config.yaml
model: "image captioner"
dataset: "close-ups of made-up surfaces with and without defects"
train_examples: 203450
image_size: 64
crop_scale_min: 0.8
horizontal_flip: true
translate: 0.06
rotation_deg: 10
tokenizer: "word"
vocab_size: 30
encoder_arch: "vit"
encoder_norm: "layernorm"
encoder_norm_position: "pre"
encoder_activation: "gelu_tanh"
encoder_mlp_ratio: 4
encoder_head_dim: 32
encoder_fused_qkv: true
encoder_bias: "all"
encoder_qk_norm: false
encoder_parallel_block: false
encoder_inner_norm: false
encoder_patch_size: [8, 8]
encoder_conv_stem: false
encoder_layers: 12
encoder_width: 320
encoder_positions: "relative_bias"
fusion: "prefix"
label_smoothing: 0.1
decoder_width: 320
decoder_layers: 10
decoder_norm: "layernorm"
decoder_norm_position: "pre"
decoder_activation: "gelu"
decoder_mlp_ratio: 4
decoder_head_dim: 32
decoder_fused_qkv: false
decoder_bias: "qkv"
decoder_qk_norm: false
decoder_parallel_block: false
decoder_dropout: 0.05
decoder_inner_norm: false
decoder_positions: "learned"
decoder_prefix_bidirectional: false
decoder_connector: "mlp"
decoder_tie_embeddings: true
init: "lecun_normal"
residual_init: "none"
optimizer: "cautious_adamw"
learning_rate: 0.00083
beta1: 0.8
beta2: 0.98
eps: 1e-08
max_grad_norm: 1.0
gradient_centralization: true
max_steps: 5600
batch_size: 64
epochs: 1.8
lr_schedule: "cosine"
final_lr_fraction: 0.05
warmup_steps: 110
weight_decay: 0.1
Rows from block 9 of the image encoder of a small image captioner, named by matrix and row number. Rows with one number belong to one neuron. Each number is 500 + 25 x the weight over its row's rms, rounded and kept within 0 to 999. All counts start at 0. Numbers have three digits each. After the name is the row's rms in percent of the matrix's.
Before each neuron's rows are labels from the 100 images, of 14976, where the neuron reaches its highest value: "responds to" is what is common among them. Only what is clearly more common there than usual is listed. The data: close-ups of made-up surfaces with and without defects.
# fc1: MLP up (encoder.blocks.9.mlp.fc1.weight, 1280x320), inputs 107-213
# fc2: MLP down (encoder.blocks.9.mlp.fc2.weight, 320x1280, transposed), outputs 107-213

responds to: stain; carpet; scratch
fc1.352 100:518473480510496497524542513537520495495500491504462510490454545530486483460550512482508471480469490502495544476463518487498488468514519476525523497518480506482496471495487523531493485493521518539527514467492503548570473528514491486488560518486508505484470512460496484517442469559538500524454493505525494493488454476476536
fc2.352 108:515522528501491458501509498487477484500504475538460508481476535474513520471502490487524521515491554481511474508494531469443510501476480509482479505532549550497500497465467490538508492511521455515494529544504504492524489489521512516477456500497494503490513504490440497455511478468467506484536464462514503522459490485511510

responds to: bright spot; circuit traces
fc1.738 110:498513506517526478517465481539514542513513523506505479495483492491552507487503479487479517519487482526510509537474506528500504524523519479557460450491547513480481500474526490494468483490530548494464468552498533491483463482519553496481500485538468480536511475501517496468456474525470497501528543497523480460502506546477519
fc2.738 145:533510510515528469511515522541531535475526481538498514541449504499481467498501484487484529520488468486518498478478535480506505496522503481494541459478480526532505481526477489519491495545515473498496536501461489495474512490559512543526479474528547524516464492502506528510497483479520495519510543481521472526457473494488499

responds to: scratch; circuit traces
fc1.680 099:439510457530511461506486508468514508488534455495552465486476513512483502518490484480545491472437482522489524544479491462486542467479504501516515525468544515461468479499511546497470475511513520520537476494555487486513472459499521490506470511508473530507456482509518501487443491543478538503497488486512476503433486518474508
fc2.680 111:532442548500490463517485528539505528521533511526482518469509499507520475476465509506513494500532523548519488523486509503481450505501486525494429481512558510487493479482466490514532521465521511494514517528478533504484502485470536496488513506546561465481535533498471495485543464475470509434501496507523511533487539521487520

responds to: woven cloth; smear; stain
fc1.656 104:514454480484497422496516523523464490495524473512503501530431489512484486493517451478486540518478563527529483467503480484490472499529504472511484512491485461518472531488509514488486494492479515525493505516524475521486506489500435503520498510525477532500448466540498462468472475527526464526480521510511470538525466529485533
fc2.656 108:450537508476481519557477474516500493484483511492487484473503522491491506477494492534507470508493531542485469542543539481423484488497472505539508541503494510480509538482470490519511457521473453506546459486504485507539506501484505480506484463496520510524493476508496483491504509513546537498471470490491523502493536486517491

responds to: hole; brushed metal
fc1.749 103:474569462529491486489530560476500492507475518499498501479433514511475523455527513498493512509506537494514494511491488498502500467499489472463517499490510459455476502500484454519500477552511484500539507523479522515517499507537518514471455487488514503471426473465515478507527481538522520510483524478471514491477521472509517
fc2.749 090:470533502505538485436444460493522496506475535536498494505479532524480517555475476458516472523451436485534497467499502520540470493502448520501592506514500472500478477569478484518493447516544513524496486491491495503500490502479481505511542541464480469563465474495481513478459494461500506564505507505560527480550477501516511

responds to: bright spot; brushed metal
fc1.211 100:504490472519492468493523506525470525479529544529474484499487526512440472515545466484487516494468530492436533482477535485555503472501500520499463479481500528458521504478495475530490478497517505479492488477513511498498495479462504522472455507498495526421492486460522494429488482519431485468537534495444475480515488504458476
fc2.211 130:489497509494503458501488522529556519454499475525534489520436494494500480491512466484528519495502499513536505479513535485508527504502525521535535510498464530533473497498474443512515522572484492528497523524484566506498498504494512520491502470486498504519446509509488516497487511504526477523508500485535532512466506486501519

responds to: leather; scratch; bright spot
fc1.670 105:523472476500519514528488486513502513491495494520509499495477520446541475501523494483523499455481541485480508426516548516498519501520494502482468467501538492489428510471501501537503543472526433514494500535480516536457490455511459481515508494530477510482493524451493467505520482477508512498483480502544492522491531486468483
fc2.670 102:516502551491504534511465480515525487487473468525505439526492514521495490556489489524488508457517500472483512516514525523513472494475510517491515503481487465496504483488470488566511523543471504522494520509499516494531513480454528471486450520525527478525486468475503521456543504494497472461494462536509535518442523455493502

responds to: circuit traces
fc1.31 100:514526504521495490529515558493495479488459510535473475487529525555478507482504502498516516489535491530449553543467511484504510509490496506525474545502525526469522492481490524508507526541505551508502514512485529559532515483495473504513474517520497529454502500496525488510445487532459490473505498499538532469546517495516505
fc2.31 109:537480505490487514497512457488517417551536488484506500518462477487494510526511528557501483521500510505488463495484473502494508494483509463517499489529474512499525493516549505516491512489506443462488492511489513478521502480519534504529508476490475509512539493489499512484524540452503533502498498476509525512428535482497482

responds to: stone; scratch
fc1.640 105:534495534524480489497517461477484512489513545555509502508485530489502513480512499500467476527481532487496524516498537501511525513513517501460500449534470511500521482540524500510515502508507517520490511439553528495516492527488528498471464553472520519478459520525510463517486505504472528493440495530493511533497448506487501
fc2.640 118:507502457508504483487511517516470536484507497527431507523475474512544491475467522492459530545519519517504470563482554524517482516519545534525471489490526525484485462506471487488529531470502460465478479530487514500477508540515506528475477507534487489502486521474488509513530456487494514445540517461510491513472477518500556

responds to: bright spot; carpet
fc1.183 102:497471462530481507541523487530510516488492511527438502488498481485524486457509474480483501503476526475485522514468528500528516465538485504474468513482514534562518476509525477488490478527482540519499530506525518483541491510506534512505519495491522531509488494478512453546515469518460527518530499480494498493509479522527523
fc2.183 092:450552544476475490472528490485481494508440536496545533482505522499477468528488496468474507490511460499478498500496483444542525485483509488497493503483513518495484506484479505485501477498460513488544517475503493519537512490509516492496526483479508532494474489493518479490476479489486545499480492479493506517519512511513537

responds to: bright spot
fc1.381 098:437512455501511515482463513556464455496501513523472428468556476515515464488541497460484513465429521491540535509524583479514535502477517509504442460450495534466491502530494521478502500468511505535506512547459487485490535469486488545480499512522539555488489544476513509497530485477479508467499494466501467478532497489460531
fc2.381 105:508503478517539472544525522474532512486485471500516460512496485539498512519534467495476543468497472468482502516519482481494488519540515525528475489453506501528494510472474499471474508503522510476542501551488533498525536462502474484467491510471488524540453489496492488554479532500539536515500488496489493465513515542487545

responds to: bright spot; circuit traces
fc1.740 103:499486535535553481555496499496494512465531529529507491477471473498528459497448499486477538515494505496535531483464472491532493495492503524507476479472494490497519517474484496481455521483535507513508511489514451526518511505506527503467495499514455516461481491473477498511505486568478489521543500508491491485481466544462478
fc2.740 135:513476471497511522541489487525578528466493472501487468522455489497493475481519451492493532475482484515520483496519503495527489505516482498517508519486476529506522509536467445542468536549492462482518499531473533499479501509531505514512487453512506549507463479508487478497488518479518511514522507491524550529476475499498511

responds to: circuit traces; smear
fc1.380 106:530514456502511514531499495511489492452540497530514507491548512492489487477478542547507485455472506539485490513514508468452477495491543494518515504499461501481494505483445518488509549522490534489492534514507510538510482515468474505511535496479469504515492523451531482487466538540507504491445516554532551500536482511515466
fc2.380 111:477470539491439493475535487468509458496510471490492491504494501506448519515523485516526479536517489498503523502500480523463473445510487468511538521547463519504476529480531477521493482480527519528479508495499515510495483511501505491553527474507458468516503470515514514474509485505523513534506487532496514473511528468523495

responds to: stain; stone; wood
fc1.358 102:495454479503556526529511487541514485507527492498459522521490505511479515436512506491500486512462552493520499513467526499521491512497499510499466475479560489468504524487526491523557485489512522493485502469518528466498482472526526506524439488498520485520495522480480498507517474537502528496486515464505475527485479500488521
fc2.358 125:494498527511475476465466538531490499496493489498558490544454527482466487499506511494521476456480475461494505483472458510482520471471484489544536467493459528521478504462476451485497495518486527518484497491506476507513443484487507486506521491506476493581483468530536513509426484526475475513490478462487455470511491477470457

responds to: bright spot; brushed metal; hole
fc1.199 106:501523517535522501512510544521492474474512506510516483516520497510484485525497504468464513474511477462530523501478487491459507475529522468469495468510463547486488487475477495503511499541557489518485527502510494471479512525519480529501505495478521545468513528465533520503454454456464504510522586490506473481486521486526499
fc2.199 127:495478493482503469504508501546539529447497486543455518499512523472501453441464457442481522512516491506528453512519558489488527501509525536521475488478502535494456454511500493524462515545506460513492508539497495515500480488524524495475469494524469478511432509489492533479539461501484544504553527489523518526496486475479462

responds to: circuit traces; stain
fc1.48 092:458529473521495486522514500513498484498490522531502497496523559495504496464479526475495511461507493472503481467507527454523509504484480510553483513472505532523500476444515517472524528526464510533485509530475523532488483471493497466493523469519453501495502503502490502506447508576475491530487501520505496447579507518521509
fc2.48 119:520495536498496526478494458480486508479547507493486478519502469537539567475507517516507474479533508497521505477509483507465488496503510528500525496566498518532510502528476465516521530470499459450455479485512512523515493479458468487541527489533525456511508502534474509483517485501524462498477495466513501504490466476504490

responds to: stain; woven cloth; circuit traces
fc1.377 101:467508472499477484476493489478491476533503487526441502489485546485553484470526471452498535438483525467524516514505540477511451459504519487480505451540510484490501527491525450495489524529520483533526509503529520482479436462505502496488476453522490520505449518463485502484513496546488492535543515472523480510459443529474493
fc2.377 113:506513549504494558488506495501457505512494515494553490548537496506498509515526524506543501477478513539463525523482442526489491505452492451538553496497477485455511505483535498482460468496491499513489512521512475495504543513463532488460515527481483537534528501469523470514463492484493453525480534480457496483524541522529507

responds to: hole; brushed metal
fc1.626 100:491519477450508485487483443493532500528534486495470541488506487517523463495478518502511509473489532521516497439477475448506488466515482510445520495512445476480490490511486453528506515530523488490512520522465477471476526565524485492468500539504513538497479475491510473516488456524483499489532473506480520541487515497502518
fc2.626 092:523506470480531485445481484502512487456475508506463526466466514507493520453460496467499490488442479469507494490524524533542477464513510489518533502522478546519535507517465500525515489539504482518487517530516504511522478508531474516472527482450500475494485465527483477529548497533540493483516532518502538474500512468495483

responds to: leather; specks; stain
fc1.579 090:554478498510493519477513490532521546520512494458509480499507506519533507460495498535483520481478523491486494471527487469521523497485543512525496523540487476503532479507452502534510490493509533540508534512532491502485475475541473497490485458495488543524497477486507504540481519567524520546511469464522489498513486506512515
fc2.579 099:522483440510527512530506525489511491513478501467497513519507481516509542508534531529499512525504534527431513541536494487481564500470496454501506511472510459499538518480519526531493484515539499487523527521531513505478545479516483502469484498507539536468503521484481480515454511543461490467458515511509509545473534502486521

responds to: stain; hole; carpet
fc1.533 103:471511451458483481507487528536486492451475463487509463515496508514468481475517515491503453465523522486506519486495518481496525524500534465542513526513479504489494449487495470510505506544497518541510518487497485510487462479497509529482504507506486518478515493494520468495488522576479498522498542505516517456521512507511482
fc2.533 101:522456503481531568548479516458489496502492498544494530475516470494481516551489534525486451497529537527518500515527468453499474500522526461521494519495504463487497475498516486478494471471470519499495493471479531491539540477495512501477564483498523504482509517516492479485481508501478504408458443544517534504486578508497526

responds to: scratch; brushed metal
fc1.272 102:490507497512466500511504508529528506515518509529462507503503536506494495478539534522530512494530486471521530492459470493495500493429531519529484493486502526447482488466483535460503510490472532470474515496521504508537491487514504465470550504473477516533470482430520487484525519520501512534486491561493502508480510516487550
fc2.272 109:537486564486467498498496511493455506498511479515502518512481514490507484450489472484514481547522497534508473502424521535507483488494509484503515492502522529527519480500466462516568516520471496472478474480473536487491530510520530515556491534476531487480470531531495492520509518470462485472539490451583477508481507475542487

responds to: circuit traces; scratch
fc1.264 109:488515501494500464499505560485500477502497475518527511498493526526502503488532486491507499421477521511488503493494477523480517457487520513538511474513512470522512493511504571476497512479490517512484525484487472501547482497506485460507515486500450515499456439503479494501432487555486482502515510498504527504491465496491514
fc2.264 132:511478476519476493503536476457549487465509464495484495517515507519439541491518508520568435545496499489480496517523459535449499490483444505526519534532500502561502517494471492501537518480483458495470466501505495520520479522481490503532478464493492509517508479551472477520534501507550509510507467524523530483499477486516484